From a checkpoint of a small multi-label audio tagger.
Data: trained on tunes sung on syllables by a formant synthesiser, 121.9 epochs.
Rows from block 6, named by matrix and row number. Each number is 500 + 25 x the weight over its row's rms, rounded and kept within 0 to 999. All counts start at 0. Numbers have three digits each.
# short1: shortcut pointwise conv (model.blocks.6.short.1.weight, 192x96x1x1), inputs 0-47
short1.57:523477568491518554500500481475487492525507506477494469465507571500459474520518496484513491495528497484530448482483490530512496516529513503524485
short1.58:505509512511529457522552492510547507476504478485481479483514495473518546500468491454470458541495506510477499493485478533482494518497496501491468
short1.59:521506487564510519501545496470479512480484499495507516443520488476495516507532506491530514545518489454474500489479520479491463485531566496473490
short1.60:510482506510532500505539490529523495530479496469498494535489543495539487478477552539511550500513516455518462461509495476514480487520569516492500
short1.61:485533552515507473503506513500547500516519485513510461515489497509509468495498493518507517501550501563503434455499502506497524490482489504502524
short1.62:467492471478490532489466478521508502526503503492506499528493488494483477491438472490511492501447518511502543513511527529488479517533549465476530
short1.63:483521475501490515512502507497516497488493470600474494505485480507561512544503519544505540485559507507517468513489521508513519483487468481497452
short1.64:507447487501489559449495477497506491474504477491478492463467504529535496498527489511536468518521473514507502520513529474528505509499503537515470
short1.65:525524505517487490482504530479478473482532555465480474503515493503481480505485473521488504502470487484485527603465492486487520464536502494487510
short1.66:491542515514494505528513497466489480530517525497549491430481482485457487484478493506530535524530488474490490473497508486502507542529471483519505
short1.67:511471491476539481520483492510520489458529443507524485503508486478498457502525470488522505524478494543485511548544521494466519527524510512511519
short1.68:522487487506517443531461455484455507498520471514530492505487542536441519494512542482449445481518563506480492500493465494481476498500513539501518
short1.69:493442450508496505468493499454464508468497529534545510503524510494444486518488524504533502492533504496477479506497492483524526476523494496518477
short1.70:478496491495462484513502472498484506518502494515506525477469500567534507520503485491497492450480499454513493492484468507494513477525479510473513
short1.71:490504500526512488492524500477500533500497502486472500522507458504467496504543523481512501464513528485503482474535486551489537504492461454472488
short1.72:491510472484518533506512467510498574502518487520499567465505516509495529505473497456534494499505481532487510473513433511495493543528513512487494
short1.73:461470473434484524534511461512471507499497515477482456545505579514490508551473512489499492482499488496513519505528497518515488500471491490525495
short1.74:540533488485525497533480525458543487494468478463499458522544449527524485537499509513498484481525485510463528480527516459469501487522520497499488
short1.75:506525480535492491508479533484503550537472497514484492495448481524492445487482485489507520489493514503513514435502529495493550532495466477494513
short1.76:500495486507516481511522517504475547503519529508485562520516488477503515471474502514489490517525471486505489467457443464509480459466500485465480
short1.77:520501518530503508532469480522466455491523502447515489484491497513527522540489466548517504482456514508472489530507550466462537485471482526509515
short1.78:489476483471489554516450550477503496479473474498521438473507551525500468496495527509502501501519521507541502490551496486511491493485465494528492
short1.79:456467495469508539565497494513528487526458550505499490489513494484484504508468513491480505521490474524512504487459531528507518508474536476527482
short1.80:494572498534462509498478489469462504558504529528492476520525532512499506502537479484548482504508523435483490490486547506499475475487497506506580
short1.81:472534482500512566516482477483503451500453502447491509499488484504539500484477558519448480493481501501484475477498509497492517464466515491502493
short1.82:493516508463499497509468510506510466512468505517498501520501515470445532528527539583479511539487513522512561505468522516481517525486475492489474
short1.83:507509495508489516493526552494468523494502558442511484522496489514516538489498496482485512501506479458563522509463514484461474526511465490503530
short1.84:504509485500464528474492507483479524488467545507431524462500521470490498474483520490506529528505498493506493500514503530450506511511524484465511
short1.85:489484499486495520489469496499476522510485496492468503468544487483497459508526490536510501494547489513500551546554481507443512504516490508456533
short1.86:485486460493440523477505558504508496478486487478520553443512496551476478459505512488512496519491485543487550499537497468486461473513501520503470
short1.87:506480484511484518486506499536478509464487477486508512517505500564482507508468499474492476515503497524522504512498477532514500519469502471524474
short1.88:479501484507481484521510516487486477468515498507604511515489491578494531480500497481486484477477491459501507516511485527522470556547496490484508
short1.89:484451487483526477478471493475501482581548502507487498510517478534487449493491505484543521492527520460486510503462515472477506470457493482504485
short1.90:539454544520496514455530496497508502483472470525454506481471481505527506474504521491522532503537489519516503472526563483473495515524503449457476
short1.91:510468486553462475546526484529475538477499496514490497524498486526512522482493493498498519509488520490481513481485434472477492466466507474497503
short1.92:501500525496437466466502556485503487511487463523497506514514504561501472507515486490463499515503508506510485515477538491459483501476475500466508
short1.93:510464506504490473516515487507470473461508500514494514522566458511556519538503509476494508499524470560498503512515541502535459475499476503491475
short1.94:487505519553485498492486486479463541478501510525500477508480499486538508536481455503488500471479497477553481549487469434520511542527520488516495
short1.95:516496527503521510480526503528496475501515516495507486485540482486501516463488456477509521510499440524513519485529460528514510516490533496507471
short1.96:459533573461507494543509475471459456502477499477494504512523549521487533494521491516504510493478481466494531510478496502477496465478488501502475
short1.97:518459498492505490498489543462489474497504493512482517511454507503536495492512486478472495498534525491506483532489490471538492494511582483498469
short1.98:471528455515492516491473499498441485530553485496488482521496488517494471525586503532515531539498501518515503514487517486458450532523489510458493
short1.99:483518471515488521474561475484451483490502511457473466489525499510525511449482491525505512499469512509521503499491512516582492512522509544495493
short1.100:505447467492466514490506500493486525455509481539480491529513512486504472521558530538484539510561563466494480501504517484487486515503495517530495
short1.101:518487563481478487504502466507495462516482524482490513453514531485485507534513513474495502488504499521514484508496476526488475451487473515494509
short1.102:550463467518515483542468450473499511503454500495542507516485505479503512516472510486519499534520502517500469531500517541498505517497486523499483
short1.103:509492478492673485489512514485522501518510496501513508495496514500540488484483510531510533528497502487529490501473485509493497529504506481505492
short1.104:487503539529509448482535510553503534505522515522505501535498501475525472510484512483483519533470497473504406498511500520482478497493487478531486
short1.105:501483475492466517483470541511526486495493503481431527499481521539486504541494488479492527484500490428510541483514488489479550506486506449488494
short1.106:531502528527520477482501500490505507521485528462526527480510491512514497508517470546536489498435485524522508583487498471510512487528518501512529
short1.107:510516491515467495501504496496480486480494445513502483475518542454558519483519549520403499530504501518484483480478532525494476502519517527497594
short1.108:504458530479487503515532490499501516495510492494483513486499496513510483511492523497462476538516506495496465514534493530492503477500481476497508
short1.109:495519509444477497494521501506498482492489476537427478488488495501489522476482535507488500496501495527465496471551512495479483478471473481535490
short1.110:474518498515502471476509520503475523505518462508512499533473514500459455502514503546572525496484548495502471469514545518502501519497465500515574
short1.111:517476452514505496480491539507501526524493550510456511514495487500527497480472499500517550515503532480521501518504467523442522517513502480489456
short1.112:479494463508476537491507487506532506502458489506516536554541508492496488509464468524506514478508508485495538489482495506550506495493485513488511
short1.113:489469524531513486522431507528508501512536532527518496456525500455522515505471489484491518482509545507484532542512503476518527503505506497504492
short1.114:505540459505517527520498442495508527489546504538497514525485535495518528506524501496517520518484564513522494514509515493527511527482499508532483
short1.115:513500449549524478488483521543532509486546511552522547466508517493484487472500480501467499462505506505491505499457537510565465492496480490517495
short1.116:485495542517516482525486526546497472501509477486491496507504478479500518480526470464490495495505525496547476524465486446529494489512491491499518
short1.117:468448533501505521483527540460494478536531525491482521493474544503447477521481470496499494493538483531504543481565530475450469486464479503495481
short1.118:502484498463482485487508468507502612528509490487458531485498509509478528514502550463465486539495485525505476512494510493483527524529451507537536
short1.119:460486483511486525480482542505499458508503511531489513503491476487511504449503535518484501537489489518492515469518482500526490504511450489521490
short1.120:513494455492458521514495488475526471513467511501544532488510517503500556553482492495466518509515502474470578490500511483504506512478538523482449
short1.121:488536492491522482502492508496516500507536464549494475535504532541521500507492525505488466512492516502457520489508448502507492508513484496551490
short1.122:498508499515536543508457514507513484484510495515475482499507515473530447535483479472517548536491490452517512507502508516489518516506584524499544
short1.123:499520494525500539476518454493546456538515477513483504505478502549453511474499547474489498497523550489513503535480503501504487448492530514514505
short1.124:501490539486493508547474460488514502499514462476484548505527539458485525489531515427497490476469475482489473472498484519531491512530508496530454
short1.125:514482467497491485506489475501526460525534497487500519468499517445491476514500490464445460485512506509530494495510465532494494523494501508521536
short1.126:504551480552553464460521518496511471499472469495526478500500541493509511475479530504519524488504499528511456491511510483490492476493463498442473
short1.127:505488509502497481478465499507487501491493497511535474465491525506505512475540445547486451489484505562460558512514518453503524454463492524492499
short1.128:444454482460506517447509506496506480500524497489476502494484501473506509499498514524474469499473489493495518477508526536478508480490455540524488
short1.129:472487549517453522527513515510496506497512451455463508514514502461495474537487460476488500521483470478495559473484516513509487512512480464511494
short1.130:472496526476501508505519464524505471515509502506465509492509518504497465516497510492522494485510492498467507496559549498443492495514511554492542
short1.131:472520499494475502493540508539496508558475476514504489493435506525512470496468517478501543510482527444481512508511486486491471533473570500499558
short1.132:507534513491492521460491481527485489490485492502540509485502502484494546528505503490532497496546483603496493478500483479497502512480483455497480
short1.133:461474547515499492515527497494515488494515505506472488490482499493531493452504501562527504471545464496474494486498478498532484526507513467476491
short1.134:542506558526488449513511513530536486528509495494493522501488449497540532535505490499477472492500498475498495483480519504482463519468490514520467
short1.135:476455520466516446551472507441501531470506490486526481475516515486477469504512507490516485509518488484490467481526498488478500485511521497483477
short1.136:519526493508509502486488502492468510475483490481496468508492455500504504472513508485508523524501473465495498496460494482518551534505539522524487
short1.137:495522523478489481491506509478516514485528502488518491483528503492471517462512519510487505526460508489467514531569498521483480539480487496464483
short1.138:490504514489504497495469479520468498512524483529473508510490491514502462498488499465498509516610501471480513465528503455503532487470514500459519
short1.139:476514511500519498492514554485512509514496487645544479495498473493492505522527444528504507482485499523492483473495513491515503474516490492507495
short1.140:499504547446481526514500522489498475521463491487503497494462501478502498533489499477510528457513505491538493511487515494523503526491519439493488
short1.141:499485510462612498496503482515505500516493500485494542495528494456538501539487499492529486533508484492494476473467521459523501482460475478503493
short1.142:515487489497529512498526493478489505518465502502521470492507496503499482506490481474490495528493514499484494510512505484496499485523542494487493
short1.143:510480476500465459504512484493539462566483568524548498473528538474511507516496508527461532537503476524524471478532514479536523499461503537475524
short1.144:522468508501505487493559543474478479526503509513518481527550471479478508520514491520485482470483491517514435484505468540525489500519525490523513
short1.145:499489490457485493486532489509499511503532503510499478502481492540453484460527509527492531470483504499475548480517455521511500509492475508503519
short1.146:512472518491476516490555528534491468473515512509512486499495470511489474528494524491481459500492496519553457493495496509528520483477536487459498
short1.147:484484470493490494513463534467487497507507502495511522490532497503490524526527538484529507506498506463486442500475480506489567484469487462520492
short1.148:457455509533515494466520463522504511531502512455440495467587480537483529512490522499502499486495529533458505488485491485477528501514496518541513
short1.149:512497470485552548485485463533521507503542529516497476475505491513495493511482523492508494492534500497523443503503484512495513534529452518498492
short1.150:474509501531516504522475508501485519509517519471500506503482489502483484526484476530544506517493472434484473509551523470452487496518534506506495
short1.151:510508488505488475551541488451466499498487547478502520502448511594486484478472496521509461530500484475497480491525499491496505490488494484502503
short1.152:468539515502521501494524511473546522498493475497509521494510511499579473503539486479459478486553507488495538485453505529488530526503484487472550
short1.153:510513491489465466464544523526497510474476507481489505488480474452517500460509483483504504526535573513517501542490538506493482497514498525492517
short1.154:520515509511463508452483507515460478483503480475471512520529458546476515506497487546495494525476519471478488475507528478525510539466500506500488
short1.155:541489525516479512491518487514464504516497497486528504513519522496477493494489467515497496508473485496561476552525528469469506500485516518510510
short1.156:487505517534483543509501474542521466513530501499475534566498460479481485511495506512518492507547496469486446511476482486471507525522497504488496
short1.157:505512518489524528483483525508471523482512475519520513494528495473452515530511452486508541486532483470452450508548488526498503487516507486486488
short1.158:478494538549477534519495489525532514463506518512532477549529520517486480477529498503502497496465497470519500503509528508507484510467468486492512
short1.159:497482521475518525517545467450532520481507534504489503490461500500497483464516484560501463511468515487517501470488488471498533500526529521525501
short1.160:449514503455530490460459485462472492533527534475495500458479525507498501459467553493508481497495497509516528511527497506488542505526510502505514
short1.161:494482520501528494563454438497506499494503475485555502519542481515477481507480512480496539516488495506502494505492482490529495515451516501479493
short1.162:505501516488469490483493535525484485506491500492513496510462490496515477540500471482503535510480541548493505514452502529484479505478450464563507
short1.163:510434488464511517516483509513500527524531538495502488471500487470536487500508502475473507510501493489456488503493516488466496469481508486583542
short1.164:531496498527502474509515491492502519508495510511485531510500524483513487483471517519462453504529464536464520540513468517488520513558496456490513
short1.165:508515477535509483465475508457550483536518516530492531501482463496488481495496505522469483493512509541520532479508520488533493497503544499495510
short1.166:500494512536505479494456462504526535464526474528476511511494525518463475512473493489488487514473506540492520536492482474503491452550483481477520
short1.167:514482491468464511555489512483509518539487569536506528493504484445490462515545509481480479549471528493507487516517485475572538515505511481521515
short1.168:524500483483530487525477551562505522525523521452533498488470514507479504526465495486556495507487495470497510478547511545479472516507468447527474
short1.169:482425515490533522540485532500486536516496503450513505478552495509485464506513523496485479485514465530472539497471529482485510495520524539500488
short1.170:492528527484514510489508500498481492461470458512476497451505538449476539500500499502504573514501475522473516504507436505478534458516521493489506
short1.171:523477487472517493549507442432492513498490512458510464500525528495491579482501531503519509529472483471499528489507485469506485483496496509496508
short1.172:499527476504488467515523495490508464513522486529516506491464513491526500521504476534514536502511533533537479482510495525559468500508497491535513
short1.173:530499495496496530504466491530464509488511495462449511501472459465520538529518509499486464481462534473518518480524464494513500456512514533513465
short1.174:518508471491492502477505473506468484453522502474482512490491494511489492449487478533546517492468484498484488551470523528495494504492489469477497
short1.175:515512522507490481493486513528526498510493533477487479505484498488511509495505465521491495513481546517556459487491492534466580516502498509483511